config = dict(
    model='masked image model',
    horizontal_flip=True,
    method='mae',
    mask_ratio=0.75,
    loss='mse',
    decoder_width=128,
    norm_pix_loss=True,
    residual_init='none',
    lr=0.0018,
    eps=1e-08,
    one_sided=True,
    steps=4900,
    weight_decay=0.1,
)
Rows from block 9 of the encoder of a small masked image model, named by matrix and row number. Rows with one number belong to one neuron. Each number is 128 + 24 x the weight over its row's rms, rounded and kept within 0 to 255. All counts start at 0. Numbers have three digits each.
After each neuron's rows are labels from the 100 images, of 14848, where the neuron reaches its highest value: "top examples" is what is common among them. Only what is clearly more common there than usual is listed. The data: views of escape-time and Newton fractals.
# fc1: MLP up (encoder.blocks.9.mlp.fc1.weight, 512x128), inputs 0-63
# fc2: MLP down (encoder.blocks.9.mlp.fc2.weight, 128x512, transposed), outputs 0-63

fc1.13:112158128102157103111117136108140124158129135133160125124140154127115138149167113101171069165140161164173179193093149100110105138134103105094160119105110114082119136107135138131161147103161152
fc2.13:098140115125154160110155130098116127127137132133146139136088117124130133096120028172107153127094150141131128091171141133146175139140124136094125154134133118150146162126127098131118062148116124
top examples: grey

fc1.60:124123079109156076179135103106134150129168112103120134110132112118119106101110098138120141131111112143159107160100118093142150112161099100126166139110133120144101164123110146158153136116162165
fc2.60:145138124127091111129136152149114187135181132122126118171144135128131130121132125131120115112141143160091143096144121128134103136107156131089140165199138148113169127126136111146135154141118097
top examples: burning ship; cool

fc1.228:135147099117156158134100139129121116081120146095127116121117143131104097153126090135174130138073111139115133116104136147148109137151125144077144120121084156121124140117129090149144123120174164
fc2.228:117145134130136115123135134114135147129164141126103102159139164132110113121141099158079143144139122185108129111179118119111103107139145117115108144153122104101155168148131125134114098120118128
top examples: earthy

fc1.455:161109169117112146137125113140169149138126069119143136122136133132143130171122113141121106142109135152140121132098123130151111151113117124151121123139106117102143190104135085084132135114123138
fc2.455:139152116140129106125142093122106186135144125109129148135096092120140158105133126128171149158068108131158150106111118126091141148161107142149070169150124139146121093164132129185132153133151121
top examples: grey; Newton basins of three roots

fc1.251:164158117081095108124114117104128161144119132152169146124179114144100119156145122125126131139172147125123099136103159161125134101122118124136125108139174149140143105131122122096191158134128091
fc2.251:121122111125118154122113143155140119109132141131127101130103157073158157092132142160137129120175188153110145133161125114162085130158110143150103121129092110114121079121127105172114141108153156
top examples: dark; Newton basins of three roots

fc1.406:128136103125155132110117142141130123135106082118130145109177134120099161103139131132104126138174179087137109110100135091096190123100114127140113129110148144123092112102114186133155112117115129
fc2.406:132110141133142135129139120138137036155037154136136141150127126147134120126120102130109119144120109138122127138129127122135174127098132122170129075049122104108144131125138135121131124122124112
top examples: grey; tricorn

fc1.476:109107096152124163160126126114082122135161114089119134093175118156121129117109099091115122152091084129125097122088073145086129128148135134102142136106161100130177143121126096158165142109128137
fc2.476:120132126138140116109130117152129188113203137146118105126098121119110128114151137139101135133142159135121135120152136171129079130152169134073150146195109133102137122123129099151130143145110100
top examples: burning ship

fc1.68:130138098154117148125142115127112116135161169092160129111123082135097067133137121162149099150119149110128135124104147108189113116142124096127160131159111138140093163108148170085179136160132110
fc2.68:101106133133128133118142148109141177093193117134163118134123134127112161107155097127123128149099125129124135118147121095129128121143116149064144123130112125117115179152095113146112090121135139
top examples: quartic Julia set; tricorn

fc1.283:168159104139100095120130169111168105120123154105176101117051109076131105144152138118112109138088117123119122106152113147103083161127142128111176134136113146169087100141129109129123122132132109
fc2.283:119136104118156118133121120133116204149186103165087136088127146112118122126116125139143124117138138084146142134130117115165104157147120109126151185160139139110123117106122143115114092138112152
top examples: Newton basins of three roots; tricorn

fc1.355:149118159104120109148141090151123096151144133142127131106122159123094086071132137099110126112113108114091108103156120140083167115114192122098099113138082134088137111102146124132121142103117143
fc2.355:136119120131136126137147125127128061114050134123119130147145128139129129140128133120139140131107108107108126131114142124107156134135115123188138108070121130133143134117128144139138138144128120
top examples: Julia set

fc1.389:131135146106148154125133126145171134142124109049123119125092155136167090108140154113148117128108096132107090133182162139122135148145156136098168165117122146143108116096133118192101133111148154
fc2.389:127139127122116102148149133102097225097176142131138165099156148125122143120123124160108127121075128104158140135134115147158112145120132137116098157157128156095094113155152139148138151165131107
top examples: Newton basins of five roots; cool; tricorn

fc1.366:152157152190106122093134148131146130087133132100131129107124142114102128142137100140153148165119160183129151131093143131200117116151128188176101088183089128132087182104151129084151167106149144
fc2.366:125102131123135134141146129123118046149022124116141118135111130137131113109107126115130142110132128127113115122137127119125162127109131127183121127075137112119145143134118140134120097133121128
top examples: quartic Julia set; grey

fc1.44:094129143141157129135131128121139141152120067139180135169110120112124155081129138134069106171134130131166092131124073117149107153110142139113170134135148112108172110137140174115126126156110140
fc2.44:131111063117143141110148102139124139130145172118118111115111137132156098113138172123111110135111148140109178103188153134110111120174097128104099110103102110125122090095124106126129160113143109
top examples: Julia set

fc1.369:124150130145119128147110096138185134129127103102153098103092124134131123168088130093100090139074117138102151119104127122139145098120094115069192139142114185129103127201108111152134133135171143
fc2.369:110124149115122154132123122119102193151215159135116130140103117118098116113153102138088143135139133154160133121131132120115081135128129105096110118166132097108133142105162099137109094140153127
top examples: pastel; cubic Julia set; Julia set

fc1.460:123082153126143103135116121152129111161152134157144083159173157140105108137148113110139130106142116117130159122136155132108116103103126149128132145170113105115116139175136096109146156159138110
fc2.460:097148135108134151147147112107126120105134102115161142127075125128129186092156095099109112163098128104153108135108135135134115169153146118152113126066092143153150138150114108114088157144145155
top examples: vivid; tricorn

fc1.367:132074105169133141081100112148135160127121113152148139157105128117139124119145117108134109116137116144126045101130106164092148078149118145143116161136106127080174132133131106134130157093125115
fc2.367:138120157131122149135147117150112066147091135123124131147167127150127159134141163116119136101100110123109141134131113106114180154136146114177142108092089113139109117134117126150121129124149133
top examples: tricorn; warm

fc1.418:174150140165142135136110115180117147146130091112157114163065138137133165118122112110069188138110134129112136116116107093135071096143123108131134116156097159131091107129147121117101160101123125
fc2.418:120139127111108109092110151149148152129168151175167161087106152132138111107147170140141113124089119125123141127156094099121090095117156151108125109119131136114130109126118139146171156135170138
top examples: quartic Julia set

fc1.151:146154122140130131101122116115125135143144122105097117133145162114143098119123134076157100087143076109137121120116150162162093108147144145111158146103148116180165098083122104146142137143071061
fc2.151:098151142100123136151143096168154179145139127139139128124125167119124134117165152139131125109155138171154103123132122135151131160148146111088079097137110157127121112138086118154185112161138168
top examples: close-up; grey

fc1.89:091148130079120104127139131153147135102136144123103111095116096077173146090178146156118103134148120143162168117135100146170116097142148109133127155145142170116107135079131135094095113128110105
fc2.89:125155115145120138097121121132131213137218132119145133131130124117103139152143148139115119110182124115099124132170115120142084137136117143071125138169105118126121116124110126161132151129143136
top examples: tricorn; warm

fc1.247:115115131127137129145203125122109145114125159134158100112129160119153105128099098122135115103098155123147131168125149123135085146099086086111145117112104107077131169114117121095167131151141108
fc2.247:143162101143120099138134101120131186131179106097125148167095116135127113115134116113118144131109166181154142122122133140103093151155112130093137147193090128144113104150120083157107113121123103
top examples: cool

fc1.509:174108130119117122130120131149142126120129160090162123133104151149129124132144200092132131130077106141123148097128152171177141120116066144100165129111091111172108172155105120125111112085139131
fc2.509:136165126146114150101142123119113187136194111133126127109129153105115151126137129160130145118128121126131119142124095141141116134157152107119114143184152130095139118106123124151118138168147120
top examples: Newton basins of three roots; tricorn

fc1.49:139103142136146130108084125077102134141120088126151105140163119121124159131142108077134161121107100131127141104124122147088139147126151148124103151112171127117115126117121142154125131157114116
fc2.49:117158119147137115148117136147133175128151144161130159113118140136112140151160111135142141111110146130153136128113122091167100122151131103090123105172120129126077116154118132149146166167085130
top examples: cool; Newton basins of three roots

fc1.497:151133137121149116148096165151083109142110104111116143083139109112135116145142136124122111134172158176143103105132140117140148126150133129125118132166122109061069162091144145118136145141100145
fc2.497:089125111127106099076146105119131118151058152132145126125135108148166115126167120141124135102062113094175157111116104092151108166122108162142100085085109102141128145142134142142120132117079148
top examples: tricorn

fc1.199:133138140113106091163161157147147135102134101161112114124183121130121155116133120127107106155140097140121170116093113122151128141076115188106123111151166127057141164167158142105145116109101131
fc2.199:104166138114102131117127113116121218116214127120158119148123104133126118141148162116134130103167113113096121111162164136156070125140139096067117132162112125149119129117142119128114150147153109
top examples: Mandelbrot set; tricorn

fc1.469:090131102146107090106143121097093117136154124119114143104134121132096117164159122127103124121149140129113156177111095124111179162168132103101155072171144176136076137145103121119142143158116119
fc2.469:137041125130114143144126128147123071099077145137126117134134107101150149145127116109135099095100140133110135111126138147131108112121107144172130115057100113119168135117138135134126107145136135
top examples: quartic Julia set

fc1.252:114109154119146143153143148117105143089161129140080137138091123124103142121143135151138133128096164125124152137125134113125141086177130150130142135142105122104134124135159160127145094105072119
fc2.252:108150166132125131131154116133144172110191158139127155135120114140137141152177123136124137122100127147156138143095119082096064132124132083096136121141123148155102084107100102143160113127157120
top examples: cubic Julia set; quartic Julia set

fc1.335:144091118128145138113118159143150166099128160120087114144097135133108161136155149158136128132130116163177158149106083100124171122151145158122144159127127106146092174139109129155138139128148153
fc2.335:128148139117121121096122128127125224128222122119119130146140124128134110142132134136134125137116142125143135134126113137107085126113117128078145147186146127126127120134120130135108127107125128
top examples: Mandelbrot set; tricorn

fc1.319:093141122106106082100135116117130121138150124145107112121143094167114087174154128082113149110135098115117140124137127135104123087136125102110118104119119146123109112185153108144121145154145108
fc2.319:109121155147107142149125085165099064135097120135172137111131104105137195112139081132151078125102145136132084135127155152139148135147140134166113116086124128124135086115118108127133124090144119
top examples: vivid; tricorn

fc1.276:113112087136111139151097128113095137109107093138108100168143134118104073126098103134177085139106157099109123150106119106126104138146148125104175103140137184165130171116130126090156138155142107
fc2.276:091124127145154134116102132106162147134197142129135124138092122137129125108144100151141148123120148134133136098153141113134103119145150150083132147163161105111151142143096119151116135141125115
top examples: burning ship; vivid

fc1.285:105125129110123148142141076161132127133136132129119123107072131130110145134128067111146115145126142134125115131173148136101140157137131149141148126174186144123098133184141148086147135141115106
fc2.285:131123096156107115106150166089130127131155166153117153146164125101156099112169113104128105104049123137126112137120128142101164135117099129137101149159127091097109133092140153167146127137123151
top examples: dark; Mandelbrot set

fc1.72:109134151155130148108162127167117106138113143130146114152101152164153141140120140104108086128149100133105162116166123113124123148128116093102122155125133095122143121159147134136146122106114122
fc2.72:123096158145127131135152128135122060116093120136105125141175110156132126111126097131122147120088138115129139137103112140100136108120120144189128100068145141121133114118137140121134136151122111
top examples: quartic Julia set

fc1.257:134120115150117169145123115103115116156165146110087144161104127108089102183178106157132121140122077130126110141120112118147128073116111168114140128105142123082107108142139109145105135118145135
fc2.257:125128109154112122123139134158133183089160129104119119105110148123122141125161119159142165112109123135167117122143144107124151145190136103097137125131082108128124121149123121124123146120130115
top examples: earthy; tricorn

fc1.412:105143123099099146162178079110136096149158112111128138108152160149112112151147148110161156138157134098094148160094163152107115094115147167157124168099149133126137144132165146099108107098124120
fc2.412:126148109134101126123108148123144204121198104127144146128125154133129133131166130127128128120120132118121124119141103128132099115138131129085119131178111118141117124143159112123156133116125143
top examples: earthy

fc1.175:119148084182173119187139102142145161121140131128158118115110093151149092123146147124120104120091184128110093137107090114144104100126147092111163121133138112189082162136155122119165129139125117
fc2.175:129124167135110114118138115098157148129155149113115101103117135131161161111120128165149132128078117163133154071121127118153154185100099140110127147097137122114132135136116119174117095101141139
top examples: tricorn

fc1.126:127099137124104084156141109069148133126165130152090131144082140150106107131158097139131082131179096137136152096133156119142114122083117111113172155131169134112099156153142103170140075101117111
fc2.126:150182118147111143135124163127118168137173082112142122127096129149115178118157129087116155096087139138185122146126107134156075120135120120137125131159119134160121131163108108127118164140155150
top examples: quartic Julia set; vivid; cubic Julia set

fc1.152:144173103119138129167066126136093138120118139126142158113141140115091144120100095124125098106130094125131082137152100161130160125139137155127081110114125105118099089069112146169147099142130100
fc2.152:126088115130151130138125095110112061128030142136111152146113123117131117108115105121121133142132121140112129125114135133139191101105123122176116127087114111132142115157108124131149118132132112
top examples: warm

fc1.484:134126110127071132103151128153144151087142064109117116132113130125119173131126095125072130152146145129101119153166159173138130120139162129114090129142131160153085134091137155118145126113092130
fc2.484:130106137142144132159129140130104068140077137141148151125156110134118119134102132117134111122128115123129157127118109123120152130126112129181121105059112125124129111145123132134158127136123124
top examples: dark; tricorn

fc1.193:135127113106140144111127109111105136127116090132126143154136163141120084118113095085140148149152145106136099155129121093166102121081099085111135167122118093116149117143141129175137180150169126
fc2.193:098108116129128101127142110128115151125150104152148127154123148148119133116156078122117137126114155170124159117125120101128135142163132130086141132153079126153139112123075109165147172133126170
top examples: grey

fc1.149:134140110118153093152129119113132140118123136105100116098151130103126138139151126116113136120090116137137092129146129144141133150088145129133130110131070140137177140084156136115133147130145084
fc2.149:144092131134133135144123120125123028137042140133134138116126128134132129121122133113120118123119125130107135128117118117105153109124104123187126117068135117127134124127118136112127122118112129
top examples: vivid; tricorn

fc1.238:123137103112194110141171116116134129143165164147108152124078120129089118124142121125137159134121121129126145164117121109105161150140147135129107121097152170116117117084140153131140151152178143
fc2.238:118121142110073139135112101127076120144103156140127122093136130098147131153115107135108082153116115116104159137126112151166098123147159114152126077100116120153093096102127121112126120149124123
top examples: pastel; burning ship

fc1.370:120172119157130161147107137108090157124129107124111136141132131132122122161116114120083109120144156128114120110130124118143178151153167124144152127161120147110100092064112165110187076101106113
fc2.370:113121131120128115139126124153145052113053140131132127129118119133125110141115114128144131117121124137126132130103114133115141149119100157174123092039143098135146093140131151125129111132115122
top examples: earthy; tricorn

fc1.345:120103153128142137169127092147106103149119127115130120140123160132101132109096128132137137092108115112140144082121167123143131110118083102100126106155147117136097087161145053116146160129114098
fc2.345:114154098118111107112134133108132169115131123132139138116105124146130182154129097141111157166126113148157142124134130145174144134128136169162122133131118138123147114100134121116101116174182174
top examples: cubic Julia set

fc1.342:126098116131133154134112138166160110141157177158142122089101101086151111102167094165143134137106110134151168123146098129102106142184126127119137132140145146193164122129174080155141128123115153
fc2.342:139155134158115127117126124135137233103217136136120132118132162118113126131129132133129129106123147133143111150135109131134089142122130131089118149180121105138120125130127135142134116141120113
top examples: Newton basins of five roots; vivid

fc1.422:113131110128176128144114116132124091115118126088138145148109155099131151116124137154155119109132124122155169193135109093128076137136113084141167129147111099144111147124104147160152134165138134
fc2.422:120115135142119151154153143122134071151071131170091138107141140152143130110117095110106136126098155138142127102133126140122145103130127141177110090094149160126121122119149125095117136118114157
top examples: quartic Julia set

fc1.347:135112150131096109132146134095126139118140099158118135131143141121138097147163126113157150117130121130131142110101139110136124141123090158151106100141090103081118170132178153122139130119136122
fc2.347:080140085150102129122142131128124206106163145132143133093131108122128148123175132135120136129094137102157141121145106144139100154153106157073126133157114101165112113157110142114129148144123121
top examples: grey; quartic Julia set; tricorn

fc1.29:150109076120126106139187157130119175134166100131111162093147131132109113133129112109108177090118163149162104145142109123123137121093132118143116168091159162172143142140111133100092150119121085
fc2.29:130151122117114105130137123130114214121230118110138125117139098119102124126124129127131152113092136119130118119122112116136091145149139122065135147203126132128144104134164126122139122113132131
top examples: Mandelbrot set

fc1.74:128102182155117077123169168150127156130098113173118100115115137166097119121126156113129161112143184142142109104128138150099120104161128123123100137089128121120166128164152126104160104131140098
fc2.74:148120129112140136127131117131124039145034128122136131128127108115127111119125113131119128137143116125121156150109127131119160131110137132192155112076129131129143133127134145138120134118106124
top examples: warm; tricorn

fc1.97:158148158156101130129101101169121107109105111143130144123157131098148129112143109112107111139113108095113124095134149078104116128157146116118146104141096110136094113157128120111155172090129097
fc2.97:069105120144147149136146123134130071091081139122124135129116144187159128134114097137114155132080120127130153147130149138140122140133080129157101129060153144140155140117140132107083132121121139
top examples: vivid; tricorn

fc1.227:152112126159122104153156141161093119161087131116199089070093138133108110095128157132103141101137124122115105125091111157115108141173134120132095148133106171072111106161140150120129156109113103
fc2.227:150121089107153133116112102132143136119148094156090147123122103126155117126195095146146110121063087102154137134125116140129135159085145147140107119090092133119125108128141113112113148172119143
top examples: tricorn; earthy

fc1.196:107166108142134171164128161116138108132132092171138159140162133114114161158110103140148164142130156173131104140117146140142130119084135104117162146108136111145117123135163095148069138129119132
fc2.196:129104125152138090111108134120130068096065172129141112124107119135118142115121104135129117101129134098090110117116116120128127152112128148154135150126123118128106100113136116147143136141170089
top examples: warm; vivid

fc1.36:134105111120158158137127073125107113089121113133132102156179124109155176088143124103135108113097110098135140155174103127136093099141135166139150159145102161180122091125126122135126155118110118
fc2.36:138157122102125125120108127112122213129217126135136138100122129117116125141130137133123123136136135108160137139129114116142107133125126138078133152221138145144112137125139112122139135113152109
top examples: Newton basins of five roots; Newton basins of three roots

fc1.315:111141081147186087107149168086139101098094143122156110102108117135124146174119143137110122151164123143127142123150096124127090122146107095116148175122162114136108152077144157121126120141122143
fc2.315:118099131131137143140122110143121041139024143131117125159118135135145098124110122099117122127143132146119133133105150105109184125128134136174128126096122125133110126132134120120130114111105134
top examples: Newton basins of three roots; warm

fc1.200:122122145129092128123140132190142113126101135160147124131144136156085069158132129094114147119133130142122161134102158153132167128131157117113081092088125119130115125176122165109151165095136077
fc2.200:136102130127141136141147115121114024139060129135123138138139129132115143115113126120126131141125119142117126129134139123119182130116138137197138110066137121124124116137123139117132127134112134
top examples: vivid; tricorn

fc1.57:093102099096133120154155109102138114129170115171164128096137116159157131119091116102082115109155130155132120097125133135159097167081133089127138184099150122149162106103139097143120136138142133
fc2.57:126143131117146127130128140158148209124214141130127089143119128140119136138151137131111126127130129112141129138137130112138101126147151130082106141185131144133129103130131137110122138115116125
top examples: Mandelbrot set; cool

fc1.79:082129135150126104158148105146182132106095116098097158187142123123121109140159111098125115109197110150108141113110139089142119095104127142142143112125143126106122194162140134128150126076170140
fc2.79:104143122126141138154128119153089175106128115119130089133115131198128120129148084141089155120106116157169108122169130161148119127131122132092128140139100160121094117150125093121137158112115105
top examples: earthy; Newton basins of three roots

fc1.387:127137161095124101094125145107126135128104131127146124084142082119146098070085119111107161165082150145172128109098130136141121098121135139117154164123080135120181156171167118106125157141130122
fc2.387:103163141140131158100153140102141218103202124135124104130132139136143126114145118161147132135108105123165150123162124140178108147129136143061123123150138099149137133119135114149137117118128125
top examples: tricorn; warm; burning ship

fc1.467:159129147159133122131168148132115088147113122106072085120087165106123116125151137121167155144101132122144109157137093128137142122115119113102141163102084130123142123130137140160126173128134128
fc2.467:122112124121140144151134125118126034145029137126132131120144125134116129127128113118109118121127131120108116112108119118123162121102123142198112098069126131123117131116134130123130112142120123
top examples: tricorn; grey

fc1.365:128120124088144124136141140096170130156149109117151092109115131141141127147161122084115130130154128078080108083132102111175097164086135126130118153133115147134147115126139127100081102113123125
fc2.365:136134158152099103087071149182099150106139137165124153140104132129149177112129150128112100120096135109086122101114127096103101100120158154156156124116133132107093100103157145123148123154139138
top examples: cool; tricorn; Newton basins of three roots

fc1.3:168147106116110129149119121165131091098119137114147125155105136136161149136116109121176108110126124106124090134166164156120115094141166140094133165142082073167143111123122122147146137105151149
fc2.3:116173158172150106119113132138124215131169123145113180111116120157107134113142140133132158149119148130129133130105089130078114159127144133126085119157128166108118114144140124133151136156147111
top examples: Newton basins of five roots; Newton basins of three roots

fc1.230:083147131149125141121165144072082105141122142193154118117062108102143107166128106113140104173127111096152143155129125148140123160145117134113094126116108151155139128156144092119066145137167117
fc2.230:139129114099143123118112091120156059131100132155116124124159077113147160157126123120137127108097096121137149147138123146114105129158125122155094112090152143149114119075095141127124089118114129
top examples: tricorn; pastel

fc1.302:175135119168119159119144133129124121137135131124177100147106096123118153173131125108138126147131151110107137103144098147132110100127119105162151179107095123163141157108121086175112129106123135
fc2.302:118143144135121112113117111098154188125195145130119098120123128130148154125143151129112131129134133133116156120128108135123098134172173164101106143171138141106126082142119105137135139170149119
top examples: Mandelbrot set; warm; vivid

fc1.373:185169126131117105136128120083083130127123113128122147155154136147101106097086089107087126154141135132156115126083155122144137108105144077119108165129098071130159161071133125142138163129167146
fc2.373:077112093127123090143109103138131159137116094125138114150150133139162108118135095127124136073078138133114166118125139105148119168158132149083101119174105155114107111140136097175135139129121172
top examples: grey; tricorn

fc1.211:157142146099169136164100133118105097150096103113112138115116118151085139138151123155095111137119144105084099142151147158151149135110150120116119152159140182152102140144082155102133150126099160
fc2.211:149109130129126130126150093109119108117104154147139159104107134107159097110128116121156081121101134094134151118127134143155097138168109128132074136082170108154157121136127073126164123117127111
top examples: dark; vivid; Mandelbrot set

fc1.140:137150098166111137106118154137162147117156122097105127189089137130099161151149133153120122166116124126110139148101078116130159122137092069181099121151113088143095146103093107170133173167146179
fc2.140:125116123131158155146131139141122083124041117124117113113133112127120128118133103113132135091125124120127104136139154119117206139114139121171158087076108105117140146135154126110125140163137108
top examples: quartic Julia set; vivid

fc1.351:140117123125152122116153124134138118141102139146125145092155125094106110150142098156152148139106137119126127143131142125138117122085082083130151112149162163112078172136168150114052099141145196
fc2.351:159135130124112141142150124111156082122126095127137147149071137124128148103130117108124087127069151154114152137109112117111114135143125145126151122126139141137130137148133112164148158137110156
top examples: vivid; tricorn

fc1.253:127152132091121155120140110116077129146124123109138156124130147141124116081143066122120114153096129158159105119089143119176122110127110122120167152109068114166147148114093125146137175117186155
fc2.253:096150129158130123136094117131135207132189109119109125171131127143137108121132123156146133115106136112116159125154124119132097165138146130060143135163141134108142124115134111142144134144108108
top examples: burning ship

fc1.231:128135127111106144079122143122101126133131101149090125131140156145090126107142143146127146136108141132125106167133119127136151085111106160099162075136118115149068133169158154069080136135175108
fc2.231:127083118121138129137142135140140030137061144116160128129127122123138132112122129112129120136154127151110145130128157134117150135124148121163120115069132123124147136106121119149137133135131148
top examples: dark; vivid; tricorn

fc1.421:136132116147139120127157154122153103143129091150142119102103108119093137127154138126117136149093167143165141125130079170133133108123122095127108129122152135100141170156157129138130114157168179
fc2.421:131109134114129135117122109143102057133024127110135146133122119137132123122111120104141128133131120147114123134132135117133170118119124138190131107068122112140125132119145133132142127129124123
top examples: burning ship

fc1.30:149108097110142115188123117119162100128152110084089142139114082167120159102143117130099135129100149113099113114132143109132141097129155133117122183121126131146096115173146109141140124092128137
fc2.30:103159119124113141098132141102111222135200118120114132146147134114115139111147119108127119138132114107144142105123111124128095140121130155082132147194128107129134112153119106121133145137144121
top examples: burning ship; dark

fc1.20:127142093098136141131154121160139145119117126151083117084165142082112138139099130127125182119088113097101105169105114111103123112144124148115133161116111133139147125164143113167137145133113171
fc2.20:148153113141111115116127148114138193140204130113149136161119157124124140123152125158114091129136120172146141080136120121115072120116129101068121130180114131138131133135141142129116129140136109
top examples: sine Julia set

fc1.39:129138095142144133124114130135095119103112192129152130140103169088141135116125144131180130139098101141116113127130124113097088157125073130117136104097074153113153164150108105165125142144163180
fc2.39:099170151116139161144124089122101094143075113118142117124107123145137124125136146102111188122158135155085103128164109125130143094157150094194129111135140115144148165125110122104112094114145142
top examples: Mandelbrot set; cool

fc1.55:124073097117120075167152162138172104127140123112128141145143138112182140138137123096165122109114141078110076132125099107147094156115156173126142141153131173134114136096156125144117101130105131
fc2.55:110118135110135126093110117137110242109194109137111131132105133117100109110133141135118107127114130140140106108144157127129107111127146123083116168145133132135130126146109130131118123148121134
top examples: Newton basins of three roots

fc1.397:146131114130111139132155140175128118104147134153145134095095123169124123097101125155058123104156143136118095148161101171149091114129135134127109118157083130134135128120097154137095092144148122
fc2.397:141157098137153145128136156126136215116186135142133119070128171117104149125143138124109091120110117142125143112147145133135140120130117117118124135123141116161101085123151119103103116144111124
top examples: Mandelbrot set; vivid; warm

fc1.423:076135087148141139134162124130123090142159078124196148125119101134156146124105142106115113118112140095152113114092086121158133115177148144134112137102147140102141117133121094119128122108137159
fc2.423:116145136114132116132115138129112238135189150133107127141117125122099120138148146108103122131126117159127153120156152129106099153145145125074126138152107108127122133135110091143145159154106122
top examples: close-up; warm; burning ship

fc1.269:152096120169138142113157133149145154128174121128110158123129149164146170132164158140122138130075110120097101105134146115072146120131149128106149133116183080133127166090088118147123146143108139
fc2.269:167172124140088123126107158102140222139178150118115151116146142116124137132158123135111107150144148108114137137155097119164115114134132128070131095167080132111135134106149135111142130142129104
top examples: cubic Julia set; Julia set